{"model": "sound classifier", "dataset": "phrases spoken by 400 fixed synthetic voices", "train_examples": 39062, "gain_aug_db": 10, "noise_aug": 0.01, "n_mels": 64, "hop_length": 320, "input": "log_mel", "spec_augment": true, "win_length": 400, "targets": ["voice"], "num_classes": 4, "arch": "convnext_v2", "isotropic": false, "norm": "layernorm", "hidden_act": "gelu", "mlp_ratio": 4, "dropout": 0.05, "inner_norm": false, "patch_size": [4, 4], "conv_stem": true, "depths": [2, 5, 2], "widths": [48, 96, 192], "kernel_size": 7, "loss": "cross_entropy", "init": "small_normal", "residual_init": "scaled_by_depth", "optimizer": "soap", "beta2": 0.999, "learning_rate": 0.004, "beta1": 0.95, "shampoo_beta": 0.95, "eps": 1e-08, "precondition_frequency": 25, "max_precond_dim": 1024, "one_sided": true, "adamw_lr_other_params": 0.0014, "ema_decay": 0.99, "max_steps": 11800, "batch_size": 384, "epochs": 116.0, "lr_schedule": "step", "warmup_steps": 590, "weight_decay": 0.03, "adamw_weight_decay_other_params": 0.01}
Rows from block 6, named by matrix and row number. Rows with one number belong to one neuron. Each number is 500 + 40 x the weight over the matrix's rms, rounded and kept within 0 to 999. All counts start at 0. Numbers have three digits each.
# fc1: MLP up (model.blocks.6.mlp.fc1.weight, 384x96), inputs 48-95
# fc2: MLP down (model.blocks.6.mlp.fc2.weight, 96x384, transposed), outputs 48-95
fc1.218:520542548531542508465471493481473472520492532485546496526524468540498530486483535427476444520639529563543544514551395532584451584524529470548528
fc2.218:492500469497482529497399472487501522540483485494493524544516511485547476445555551464477491527456492450545503521467551511498481478507478522510501
fc1.219:577525462535514486453465557528500502440455486520486413469515492533435490512529418526551483543587472592546599506550487504472535486536494456572469
fc2.219:545494572554525584544532564489476484495470529564557549550440529471444521547493465510490488429418537493487547551504495522550476483495474455442487
fc1.220:512492566493515500553536490522450561481497422493548458534464459429497531447568486490468457520480505489485486488485473477471471489485505451537447
fc2.220:531532474431475481484545470501528481534449473467548396481486520453470437511537511531567445507469548463486487462585493570465567499466470499551538
fc1.221:546535497482432478488523536473420478534500532501517486496494503494480504509587454524548523557453464472515506449526528545525462511483553486521477
fc2.221:493502481506469489512260480532480522485514502508485484545478512500431527525499480487511496510507522475469525510512495496555458483484506517498464
fc1.222:577448486510536471467458492518562468458529583334502463484529491450460537510467430510503425553468519522535457364535563548575432570478485490527486
fc2.222:540444447497604493543462606542388485453565532442495496532574594435460443405490430478458415493526453488483443482528485524446486480496471549428488
fc1.223:473478451528586419502511446518511542488458476475408478435500501561463578482494507515498495511487503556518524493568424510591484473485473494522496
fc2.223:522508541484566501499279531514462526446501479467512498562487556555549523511533483456529487474525507486516521546458500480524526525543516517482532
fc1.224:439490466531512479517530491468504472476510538482518481491467519486483483450461542498440509515447520447516473489537503531484541522520509488497474
fc2.224:496496533477497525526480518481513459471510466485471531527497504511506458504515549494508502538474529474523476518492478492525440508531484503500526
fc1.225:544540478544515557501500512537473546543544496470554493510471541493569502482515484504441483596496501538513503564534438501421498479491519489484461
fc2.225:478519532506533542481522482550508562537486439513445536510526524469573438473513520546471530508550525481538491519529442480503584537484493529566468
fc1.226:476434535480489477523525486501482482495511533484502506477530464524479512508486540542494542518521509485534516521533437532536469534483548487510466
fc2.226:483491472504502475478357507496496487534499507519476488497488499500490499498472486498490499462508500491502511516522528508486490497501500475489505
fc1.227:484483523548549503516494548472541492430504418572438429498501538464461470525486556483441556499447551480509491536559482521523543512511588485571508
fc2.227:568531523532463376554612456549499526551559451545526513473523478524443510482472554457505487521570497528490531453504487681582542581488509430541582
fc1.228:496469480494499482506470468482487464509476478542504435472499489543556436534522491564558473528416491511531542523487564499499522484514531488479488
fc2.228:468486478592477539510475485499514475515493561528487530440471468520500444518537505505515495508519520564513516509535513465468532582513480542466504
fc1.229:504512453507500533484526432463524486536444496559513534453489553463558539470515536524575470586551494523494482474532516506523514486515443521557528
fc2.229:452500511520526529504308465509516512514455455518527515500515498485519539502565490458485459506457500505502485539488485477509529473523535460514506
fc1.230:461484531538489505485500529529465613528562521460509450500457549494514479547487495494491530512409519484532556471536511500461433514499480547479439
fc2.230:487476491578435513501510457557480518498555527522480468482467474447456483483530497561501500520515526522455490485491510508433503487557470512484542
fc1.231:502462474450494530478451493539471582540497534495536429499521446560484501592527556505475492498496506526442578476449463509522420498506556477490460
fc2.231:540516522509480520505497487523473418481528526479491491550549457539518523507442463488504519499571462521514474558538536479503468516482440454545470
fc1.232:509555406547505456485476503433459481523537521511508457499496466499541462512514433545490515490469542492495509540555521492473501498454475537548402
fc2.232:575484464509480482511464502508503478486511479475511533515498543516554541540463487541513405507484491495538535506516499436438497509469464486490531
fc1.233:490501505517542578488461517511495460498516549526581505496543486546512556501463506497467494474561537451492535493518512537452503419452523449547443
fc2.233:534460450484483501538418511445502512532536510554518543507469493503527466485508550457473540556450467544544487538517527532523494518518503515475547
fc1.234:431561423478544538525550564484556557468507503490542435460559518549457484464550504537498455487538540493445496520466518457432538400550509443591499
fc2.234:469478541541522502412546501556541566494533517452501475487496532513466485504544523539508547537488519505552530496549475552516491472477503489489496
fc1.235:488465514528500467496491475474466474573469510510549480517486489480479493466500532483542482551513502571489520495541533534532534540459470497555517
fc2.235:499467476487498486518385498548498517484494496506472490499466517527486538476556474435504487503485510483434524477471502522503468499492530500504521
fc1.236:552502516560509422497417511555486493487483503513510468489508538502463530503514483525527503424481491473433539519513493511450493502529462453520525
fc2.236:509514559533465587433481522500484514563454473483490526507492552505494471482527503551492490475470471478567541560581517490524484483580519510515470
fc1.237:513529457520556457461437483542433516499501442562461497547500494448561550502560524497531518541465516467562468499451556496525482546547457573507500
fc2.237:469476500561513452491533464490518508451508495436425574521459467575536465446498482546498530519456491497483491503459491541522520487509530484569541
fc1.238:455553391508481456497507590410452551547498586556414534527545583440498525554562438391538553538520406485505508560473461477557509548422415477532512
fc2.238:534502486470498550476374529526430560556470403433418544476508482466482462515550495427520488492493502457544537517572414540541531479503574503527496
fc1.239:513536523549490508402498420512509454501477514433537614472485504489473489560521518435514504504500507527539454529558533514525518532493497461565440
fc2.239:506539505507526505514489503500493466467523499470491550514480526476480498510554450445482523480500562493478498492510446544490523452505467535482504
fc1.240:519499526557456492516545502493542473576456559574493537534474481503520503510580494493454475521533476472566494516532504508564472513515489450569489
fc2.240:479495522496497548411297484529483474512518466497497505479463469503456518482463478507513458452495534464522523468453534524517464515481501501539525
fc1.241:470558498518542510491496482521487461520468526464536507509601489473452497550482563515512543508588490546553476515530524499456510579470515481463499
fc2.241:562503525532472466556283515474477496491472563538502485476518478445508508492511463500396514511472460495491443503506589515452509496538479606529468
fc1.242:528471491559504498496438541488514426470538454439442574419556548542495495538544557527523555550525557579462526477552498488481482463415494561522472
fc2.242:560459504570467432490517530504526488499490514472492519451531534497497437528461421427464467574515508561434468452498467562472515463509440457416508
fc1.243:545498508549503493485500599460539489531482425576570453434564510502504475527538570393501464528453548548591581461468520563568447488526466471572536
fc2.243:467445511522442513479303462473401481528532453478537502567554531471492574415562532446467492490476497506496496447487506553471531512492525463509505
fc1.244:466482529524590478439497520573488525515491487556475455477535454439548542551454514513491467474525516448478526477462455514531521403481529516503528
fc2.244:429526535488539511505503517473518564545487415474527519478483455503472520419445475510521499539523503511473530566499531523536466491432432478536545
fc1.245:574566503509457519536562444498444460554459589501545428552540513502467477471480493473547450597587499510501508520497517492485486426463545504461551
fc2.245:478492514470474538571323504451497559521565480501529485509497488450556544546465463521524504484452474472476451530527475506493538507507486566471480
fc1.246:531478507463504526443468534496503580461492480527477500492495475483577452508505513475530515496470509470508501482495455458504412492513519471494428
fc2.246:513524496484508510507442548513438495509493449484484555459483511502497549537490478521502535524460454475522464545500531516506512571543441506497422
fc1.247:516535566548486495495480487459400533550399571521523509547536536450488535478553494515546467470560466501515479520435451525521532432513520471537465
fc2.247:491538476513511512537412522501465513519479485436526418535558501532502591544533476492567501539406420479516488513491454543576567511520485538534484
fc1.248:513539522549474528430477497505535526505513507474553513516467519527500528524500490519511538489523542511509516519507510518525515440512525498571473
fc2.248:516540499522533514546341489520483491499510511472554527505472478519526532540528476505514507489453505520509511523494432490556512488520488508484506
fc1.249:499513528435481470521509545535471482449515510594428417478572467559516478540539425516467557508513426525430611494563516502487482538573500412502416
fc2.249:477500418522541491504627548537447428472528517493522492526582564447460456572496478474529464496529454521542443509534494561534475530508529487496524
fc1.250:503618554503464496488556480519537480497464496569535499474474446484434429571552482524476548537470493497433601496473496558502448535511542468512477
fc2.250:527494567508528455516014497515508547537475511503507520523453479492504510528489488526544541491497515517517513543544486491475520546513522494512500
fc1.251:484497489514566499455426537503466437524420405494515508522439481477488469476522482521557486438415484514514477494475489505443527544529469478479552
fc2.251:531496448484500511468517427521470542469488470520484473501536487522524554447495492509461515563496534546429515474483526461496486512514434555522454
fc1.252:489545509500472526463456556519394495573428464560483554495522484462487523499539479501538486564507477518490438572434455498494591488457496535514516
fc2.252:432501443557541492456523501479545553530508456423491545484526475462509479474488477466557534478574465475497539495501503454532534517525524593556560
fc1.253:494500473514518455365494619475523403523489507539495417491516496512552502522415538439480491516514479537489519496567499507535445475501469552498462
fc2.253:538515487517452518470104491501474541475519492488500520522597495474517551484575500526492451507519471479512508487448523524547510499455465482499515
fc1.254:428471497539534557444486538495552514494487526597488489452513547537511548528474547466535545510529533519515508527502554520432528490415583516518409
fc2.254:515529491539557455497532490511548526453547505583466436476508480545563480527574465469396508561445563532558561436551554537505555498486429468579543
fc1.255:500579475526557507462487518501417562460521488468563422456517420480504489443478421492508565549504556470528484532515518451481492452533486528513503
fc2.255:484518526539487507480324496508510517516460550527505522449492537482521469500429489482486469505449511426508500487479532490417460479517507570531499
fc1.256:461505556527529490511509467482520520560520460443519525493497505517427406534530546503534541560511484485488518632467494470509481484453486546521445
fc2.256:464520456511526427539513486463486498460492480536462494451612500577502548525468484553492470524497478530534519560531488492505478504447507517516529
fc1.257:499546480495518479540510464509510496447575513436496446482530550474443545512454506553566513594501484481562504449558484503495472521451537527518509
fc2.257:516509470457569491581416477508449499424509490570552485513515546492474523457485443456484511488519488449491565510493441507498535509533556524446496
fc1.258:502561530521432505486575555433579554574501542531510474383511454506512473499510478492489512480506499529465540467626457483502466598512513532533467
fc2.258:440481482455497452581367456481427576461596464481572487520478512442432491455446573591533440519489480435479546496510504486463507575486517559530558
fc1.259:474490479557552468476496556454523509546437409514460490531463453546512509471465488502496501482509520479428476588473442456419524509460497512506504
fc2.259:517462558527499451480453508437514493503492462481504526495456543521467562450467466482492502496497458463458508492504511520533511481525490498506530
fc1.260:473517513531395480583581485524429484459549499504491498440584469527471408488482508598468522519517556484570416509487472447531533476521512444466532
fc2.260:509508494496503467499549471474506508495510478539504502495550529418437499496534449430449535532496520511462535500475502533454562513460552491470481
fc1.261:432535495470529505443564478461470491462507539524470497465520471542484508587474566495540510514484468527573539535508486531475503505490472465491478
fc2.261:528519492488492505527350512521499457510530492496483473520497476472496516521493475463485476528529522520484466459544521493491511511506485530493506
fc1.262:434566482457487536426588561452463561451506480407554521455446530518544519493623550476489466519473526545463537494460543511477506499505539513481512
fc2.262:476527405472467554519423502499519444493489488393564487412462426474433561519459493483540517578497495549567406526613473514507443519496485439530545
fc1.263:504587427534548480510427514527557538547528565494567530514513543484517491479543488503470505490510519543508514522486464470475484477459467479467507
fc2.263:497482569485485536477541517518523439500469446482546520521527480479551526489528472485528544466511480470500490540559506456495577563519499536480456
fc1.264:490562495547485547437532486484525576435499455499460522461449431509480524498562506439451542460464490483485554498464497477565555498475556495486551
fc2.264:566453531577450490415447461561531538602506423520475498473519411500425549499486546507525536560511525466451474467453498509598537458520459473490565
fc1.265:429560570452507489604436569481459484497486531504459469567454468454495492486530504478510555490471552532447515521542513471518502498523487506529574
fc2.265:527460481507443536502446453536500473438499456470515516484508490494454501490557501504437504473475472530466472423476477559510533520472464537493516
fc1.266:491540519516491478425523491475470495476493531553510496438497498489550558503525506498518506542510514486437534473547490475483525476529523543494515
fc2.266:522524495478535520468425499513494523466464495467497521479511483513545490479490512483512518508490496448529501528473483486510514499479501487498515
fc1.267:549493506537523507482512519473419461537524533563486458454446494487513481545492477460524520564437515490510497490539523555558451536502461510502568
fc2.267:472492511459538531540456502487465514528526508530518501506446491488507428461463549482496448506520552459477509523455525481535522456480480493532494
fc1.268:466507451523535500486496533554512499494484446497493520465518529464524498443487439472516472553550467523572445485573458474631385470502588400421464
fc2.268:566505459534523559466191537515475413500553532405519463538496505536532473552523484529440444501501461515480480529517410529525525414527538444496509
fc1.269:459502543554463481483470520535492521452535465508514525492526488508545483498451515506520482525474461440521575537418495467472489488473574501504463
fc2.269:403498488494498475467449511434493547485475510493544445453453542511526524498436572486560541524526530497493491518534443510541544451493457549473567
fc1.270:545578499493534500532435517616568399559466437520479505453490526539532497489522534479469484536564411488442506535540525531562493485557454507507471
fc2.270:537515531554533544384198492512491457484505483450481540496545587526537518524537411516464496477414502462455581441514420480481611518475529476462517
fc1.271:499507493485491510463425461530565541429533526608509453490487480583510521541452537480577508464478405490538444413475474451531487472452461424384499
fc2.271:530471483516524405500478545504470462510506571461477511523506512533561500469529495430503437502528462474531465569474566501458482446492475453418433
fc1.272:444438487514481513544476474511503509512500528546477460555481498511464537493498459524485506467511481513524520499480508509453489493560522567515496
fc2.272:442495531567532518469517455509458510509511526513480533524499499492419441552523500470524458517472570475551479502530429520550417494477485519562486
fc1.273:527469516528489412547580525535533486485496519488546453491461462519553423435486504458522568491500550546473541498527490571496457555438529526487504
fc2.273:513530552489520533535107506530521487533505528506512521518546516497518481523508538492534495527514524458514505514508506498518535518497455501469514
fc1.274:464545493467512480470551491569499460462518526514472527493501482563560486451492488467499492562568520471500517451544422554547526481459506592505466
fc2.274:459489524527472438465374486486546501514541511486468514400458514541519503527511530500534529507510517495521535523500491498539461534483442520476543
fc1.275:498493470491494468532470511505488508489462620528512487501472483476478514523514503487481524501469460527519494541523484496490468519534498478476533
fc2.275:492494505501489499519438490520519445516510548500502502492500489488495489483493480488513488521520475509494505506506526512517495496502511523502497
fc1.276:481513516506523461535541521539547505474521486545494567511485502582494510519518517465487504558526524477443479475495467507569510472556392510542456
fc2.276:508454535492465514474288477508491469583539469493474523501476506480507535459487514508473499493468499440478529458460511516461483493552487501500555
fc1.277:428528582543510518510514507471522495472525488581456508476497485458443512546462441501569515483475498421522489418480474525509491462430514494477531
fc2.277:503463554469531517462559484486513480482488511513460518476500489522454540531493493509491507481503487476558478511482573521436531538509478457521512
fc1.278:468544512478455456453524515442473444439473549516519478527450471492454491504527530466513521580522481480496547462517477562567509484474564481502461
fc2.278:499514503475515490516125515511521505485533562534507450519511500517502516525511492540512517488505517525506522533465477498546498535489467531527562
fc1.279:514489513498459449490468585458568509421544535554538479484444447492491525496512528489477533542503469516587532457558467579517448478430509503527425
fc2.279:524510502545486501455000509517490494531508512505473480523489495493476518507482515473480485529538501525508517483519533506494522507521465502515500
fc1.280:441501483499550454488515360475523475512407464504525545491512441541489450518487475504534479553504473390625538487450483513483494452447480468483485
fc2.280:528554462492482495501440449541479455474426478457448408460575522555480552572469418465504428491492516477454545508519457456478544503573505534505530
fc1.281:469602441511561442478506496448470479498448494464515468479517422499465467488449449474483597514551485444532504536527505457490524532515502483456482
fc2.281:472519497475446516555347513475492475459482497533518572425441475461515504607443534429469490479442537496521477490483468482499474542514474511505561
fc1.282:537608501465442481478476579508508437473511468551514588440455559517482375509487493429467543523517429482534547493519449560544416537538526470503509
fc2.282:540531512594475497499227478497493515520585508428520532450488528513442485464482507507454506601452549488529473416537473554451536495515516478466501
fc1.283:493483558498504482592510510530507567545517516511439453530488519457518472461443483537482573522505511503529502507520497490471504496546513464532514
fc2.283:527470466489556479544679476472514487489576455559492495530495570516488509515546507526523468495558541508460473447500499578540509511499533479458535
fc1.284:574512520492480457466533555474447489517458494499465463563502473514465508463538393480458494491489472515445542501515509463475476509506528513520466
fc2.284:518460509500498528534452521495482532485543515479549463526479548534505490450474510509506473472548461489522478514526490520506462494521538529517511
fc1.285:478447498494607498530555447510433565500459490504489435488480469532518472516461441536556480497439463439583512518572490528495452453526501490454477
fc2.285:465530534510551532598375513539460482473533485506440538606510497556531549519475444555551483523519571415512452516500509502511446451501542516561464
fc1.286:490474510555527483491493457494470439484539501553477543511466532496499471547486522507501453508460539471500499561515536539484473452483480529529604
fc2.286:486533496511510484467441462486503502538557482536540482462464485477481454466527509534468534572501527525519516500477519496437534503474511546509531
fc1.287:479493465553497489528550518486551518461537476546479504484537494488504531515527514450489519503472560525529540490563472492515486528483576466490543
fc2.287:500537498535462520509614466533526461512535470504473495457496434496507513444515529505513483506541495500540489478506479598504524526438492446476520
fc1.288:475495468521492507576477548532509408506598477525459541525477496467467535537499491494431438523517494568500504454502501486490461477453451467524442
fc2.288:479434472515520548507526446541479505507485438504557538511486528438546489482545520549484445455483483488495487547493507534446464514514485467524546
fc1.289:513522482508515434492538531519490470499511548560549493491534485478478509571510487501443519548470501507559552500520484505529463495486528492471522
fc2.289:498528540524497474485336458531515479515532500480510505474535462499505526460528500526527534509458500472512504496479504516515494522519518540505504
fc1.290:492506474508530462497518540539527506484562508518508479528498539528523505529487480480502503494484542519548502477536483529479515510540533549510430
fc2.290:522476503472441466488329495537496492493521464467464535496481542517490508503487493502527523476492562491518511490504551495496484484458471498477531
fc1.291:478510426497493492455493453530378495495553474466496469484466479524525431411477489531524601513544610486498450516475520413487468518532502560577504
fc2.291:506471485525466478493387523518521565490491489501486525522499497497513514519473511550508449457470483465498439562549506466533452467381517473498459
fc1.292:514454528484482473538540541545507544472492542538512445516526441503466450468539415504509520499518527493462526539573476485512519431510452433531508
fc2.292:446481468539517532481603510534510460476487460520520499492544537500490479471523546491517448484547491476519493511517520595493472525492489501511546
fc1.293:521500470477538483492470565487498470506514537465430515538493508468473525489502465466492500508486544512518518500501503493445486485506526494529478
fc2.293:506496493492526528508454504497517489492480498503485493493524498521476483507524522539464499524534492518511504493518500512512508532524510467503479
fc1.294:480514397470512473431446502548504463506510533548401459506442568551541512444500518462438490495556475597462510536552505454464524552514499463481463
fc2.294:543499561520481564538427588498479539454490471504505547508490410549521532574539479599555425499474517482459475529475549452520457529540471422559476
fc1.295:483466449546515552470571489496435446476576488487509473477501436588499476565474500474482442520526500473526508501531491468453504568569505527523498
fc2.295:519526539544532542529608571502556529497458537501470559493486475477497490562555458433489387530496513521523464594531484463503449487464437558436441
fc1.296:494555455554520558472473462564482470523482488443504560477452566504546526464399483509462470576468468426523484479519475537482495407512432439536444
fc2.296:457518488498525549498544502563506422568500515580418544514484520537533420410541475508421501540550497454528515506494508461528578526518460503530522
fc1.297:530439522502472512591501503482468457505481463415444431468534521522509500561543506546486564511474512512499476527470518528481560547514551444514459
fc2.297:570505487558555454563612564478495489465545510523544501505509552460509459515538494452476553479539541566517441474543468507520493518519519470520589
fc1.298:437452585468507571525469535535466506486543490460445535543451542489559439464529511484569483496547525495452508486518466514495437525433463508542512
fc2.298:488478491493475495509417438487555537502501493530532509491504497503491521477486495487529529504481544490482539520526461534432517504454525516526480
fc1.299:498514517492439528491576510518555426477514513484483511476510458513530461461521471518483511510552515515539444529504468562527494556512534478597443
fc2.299:506489420523488497481157472467503538513487520508495502493488498532527535501509490483474479482523486496524504468487508499500467457482455472481512
fc1.300:583507534463465510539443505464508450466535550470497493451511485501583532543455515626601500551498463475514466475483558482514409499487497565516493
fc2.300:523455440527484515502430524518445485453519493562513512523479559497490455464487482487489521502543515436417432506443536489516533514426467569490504
fc1.301:458431458558540531492520474479555480434497517496501413530525470494480499520566481492509488482512540546477539533489540557454593454456520484502523
fc2.301:484524499509526458516627422528576492515504476479547566421515482439484484499511552464485565523460526450523528486539510486492518513533461486415550
fc1.302:424532487519527549453481487507504460572446522529467544497497530510597468485559470476482527499482514487524545517509481476500542547487494494569449
fc2.302:517461545539495459480407497511522555516479431449477544531568504512509532547536489458503479465533490449502536509455467521570507550547495471609435
fc1.303:434473434505489495475487502524559543522475569533545632497481508540525633533558464519506471526481421457494426455522419508500491487565461448489527
fc2.303:397534445509478539425561477507445426513486442447439555412508527525502514521525436486504453552516596465511505488506521561529471467487549522460501
fc1.304:497495541458454499553479568525523509463520496528515420474511435506525496540583498437448528448506553465407485507483548532493445546563471495545553
fc2.304:518495464527479531484483480559505447551531550500554555492462518498481485459499521487496522527504467479524538434486441536530471571508556524534495
fc1.305:484535579591576461474502445478498440578532508493497460565437515532531539465496585498504526549479489484440439567502537585428396630473475505536558
fc2.305:488499469483515538541437448417489547460598493542513522501478438511507476477448551570527513449456633489519526563465510541458463582475524489517502
fc1.306:459476508522542491523518520534494440453495516459521540490544498496506467517483488509555513471559545524524421522521466455480485459524496479499514
fc2.306:539550474505465458519440482514477501462542490514478532533536543442518435477554489473469511496488513479480523470452583551449517552545507512500463
fc1.307:488497498508525465467494424494493467455492554500500496391464504513439523430514549526544466491440474461509531399550504489474500515526523568594456
fc2.307:540446517531609479471397537548468482475472495505468535497491467524517457561507458465468469480463556514475470531501547522506464470513456568467497
fc1.308:552571516535502422485490497567469501513433516423465485488546450506574478472500596494487538574407500490565432508479528555503478507441574514512539
fc2.308:512462559476607515527475491469528461547563479543505558478433528521506502469442504454478476491461442443466564477472529522558507591435428542458570
fc1.309:487536436521511502438498469504459566496518538536462507558479508558487521411507486504509490483455529518575471542554540486417392519417461522509479
fc2.309:544492546546482547523335461502567500446544502471478491487521465519518519531528535519517524549480447542525490587626510523493493543513522447569519
fc1.310:495466494537473501494491538497501420520479485408528461462508415526478487526428547437505560484489518477478540495532499546540453544469536554484509
fc2.310:490510496473511489566097500476504531506504518565491468501503528506480460484477539471485499548536498523453523511517507550535502505510519481506507
fc1.311:458476533462490435526500541541446535518489545491436529497486457492488549541487495452487520496448545454491527427429461549560539467552465536514466
fc2.311:581465448429533499464415493626517483458492462489543509506529454466489433520390517548475477588517493569508416522467430596528538522595584485464546
fc1.312:465549519510516499530516481422554491435551497562488515466571514560434435529547517472433471553458521512525486527549486533488532460438481468522574
fc2.312:431497485565440503473520470482467411502539589528459548429529441494411515468579594498469524551490469477530491471461544622468537578470469485454525
fc1.313:468540515538432494562483581576501511514560463483551436466540507545489525484487473540474506462525503502444591615587531586494486529522423471496558
fc2.313:496507580519535485446497451513554515463527501466530522473481508496499455518544527543503473496458570528519539544563453563433518442491496495521474
fc1.314:519478476533515479501474487498434605503547529460415475518556558448574516386532485441501501535481557549515484573543489407424496467493497505521506
fc2.314:554417540504564519487369540542484490530507476525445559508497465476602517475515448573543509524477494527513595530531505500474458517556559472601472
fc1.315:486512571505482497438512569484504489543452399408489446481460504549488513494481494498520517555491486466466543516510438525450506471461541597518445
fc2.315:526555518483511478470415476405528459521563541471528539503436517478515533531494507499562470510482491527513519541474492521476523525537539510526566
fc1.316:451451554550599481443487496540446513529501478526499491536459478468523507478469558520455566533481526444527416470547565488588499543466470570495500
fc2.316:473515528450477559522476486401564467538443515503574528514433485519491547444470574502463435431483471445547488496419489501489519514530501522454537
fc1.317:533507486537395458471505512463506491520481529441480470494397520492498456397511538484540481510515532478531523507510467540478461555467478580554425
fc2.317:479489509498491517516112553499489525490530530513506483514517494513499494472509516517516473530491491519439493515483561501497499560482514498425528
fc1.318:519526564563462545530470494481462462571525522466528503504434486519521504485463519575564491590483452528540478561517538532488478492495548512494477
fc2.318:472558509526516507491446457442453523521488463470500446539421571484534473527516493458478489497508510510508528500492523521488529507501520497515506
fc1.319:505497411596529501507514494506558502471538443580464456500541531506490507485460484566438565518472515499463558557537525558482541461523513413560560
fc2.319:516558586509554485476548491540520542540523481497541558480499484480408495498482537504509545598510573468524523495519494591510596510461485485453542
fc1.320:496482468550524454442521523504503485462511491461507494441568568520496476524585542469428456535507473505551489494468519517488449408469511520508494
fc2.320:474497550496494584457509521469469464522482508469504508492593495511449548483406530511455509610554494568562485537595477524504534551550538419463564
fc1.321:458469470504536473482488506500517539458428527565509509468534453499522479534456520528485522551473525497463524484461509435443468526499532416503467
fc2.321:464496513572505551504539494517515472459463550562511491535509503543532530532539458492527476457493482503543500435491500528454455587497493497521452
fc1.322:546466482497441510481445512450518430453489514508503483490414454527564524432525496423545564528560540512456489478576447541540482466427489506548433
fc2.322:456497487499505515503286481529515478509457532572503510499470529456554499491536528499480469462494504459505506492480537487538476500522459493502541
fc1.323:463517570572476524540464529488471474499524485503543487517525476496474398473535501509456475530467475464472566495442498495492526520471494503455496
fc2.323:516475522538456474495578492499449524441526497444531552516524578498502521526487500475565486509461476518494456497466472506455522470469495556478556
fc1.324:441459544516551484494500516483558486529453528467494429528488578517461454453419527426519465555502532483557462417507479522556416547458499464537495
fc2.324:555390486511506454582494433515521501479551557474468446526498467527392520496537442510540449498505541460455484467493462479439515477455502531455545
fc1.325:517436472522554493520509506460537506462622511487514520448405528523535503476411494526556539565551576521490505440509494537479411483449500549520508
fc2.325:495517516487527484541138513505507528503513474514545502564529529469544490521523537481479520545519449506512473518448524500532449521508467532502519
fc1.326:483608495418453491516430478427410472552470484497447570499491520518478524389525447419511549555469526487472476461469529452526436465502525492519488
fc2.326:514534534510495478452416540474494551550550470447490501524506479504478522533536529493482592447484489472521534456549518511489567516561535430551451
fc1.327:508423463538496492533503546511541463532521515426490454445493487528508489530499435502531507531521371481520498535463458515532465495530550471452574
fc2.327:459531495453426502429322488505433540501578578490500501501496545512525450559512456475509524542501615535569514537545511568439470502529522504502496
fc1.328:442582513481494475564483457490530478557541547523543534438502499522507462541535555437553563506494490482588477495503524522538475442505513477462489
fc2.328:509489453511482522523276523495420503525469494476493445414537502481465531523497471477493457478402529491470462416544488540460517551538519498547456
fc1.329:426484539465547535431517545453522477535477495462472450483565557466489478454470461463587522540491519526492478524497438504482523507541540468518491
fc2.329:509526532508467507481435468562477524568546521459437543517576461506499498451467522437488537505527522526508541556475487563520468478523489461502461
fc1.330:547544511490496412479567411520460443495457492493464517416493497428510500496439499470527445536564420498514473490574559553469515543477461507481451
fc2.330:523546511498506489474300522490479484448461475500476445532514561534544513500531505483528485506549562456509547517487510536466466480536430543485487
fc1.331:409442498523585510493499457532578541474574446535507480488543466446503433513526507477481464499528570500423566554511536536526504492434492420504475
fc2.331:573545493489508418454652476526550516553516462519516466423420489515471457451507575521514484493515513464537570521537488570554551528483435466493502
fc1.332:439566512544574500476422578474462541507583445557451473547544513483526432452452515533555533525463578429478492456528555479631563561504438584497470
fc2.332:525504471507503466504522448479435500493504529421548490458450548435445432547462556499468498456531514487558517537395492506533532587509574548489623
fc1.333:450439515491452455457470476502468523481466521471420524493499431532555523459491563496447550479535512533433581474523523468544460515450504468455517
fc2.333:518497488429494516521278480541465484519526481463511510526546543516533556553544423516555510502523475466398480475513488567459563493509510489474510
fc1.334:462506465459507561523485532498431541486519453520467538508477513589526486518483484470459509455490529481451538504412514494488480497427449409485423
fc2.334:570492534562487443445478523470537483489521535440477524510510531537497483458543522484479513501509514529492500595577521529495480538496463531523508
fc1.335:544483473538491465449554547452525484503553522571530461505481505520469468502523485473489527479453532515516546446533500558543507515479520489578504
fc2.335:471510531500511506500304464542491462492500484465520460482500455493475556483522501497498494539523542499512504450468522498507476506514496493534520
fc1.336:513540523495529486508492528426482512501498489519530487545494523468530566376519518460487506514486572429519529560498545514474478443427558499425465
fc2.336:525506514507493554505326518447522473495514512492523463502487459484476539535522539504468539485488517535510501507534519488495527545544484500516532
fc1.337:445479471467517589462477475456437466517510539435497539581494548516486473496584520456493429506494489472476483468535548542442478536457456526541562
fc2.337:477445490501475432427498470469542508561586485450520541491462452551515553503505537534513508527537473545535501518496486474501453565504541520539503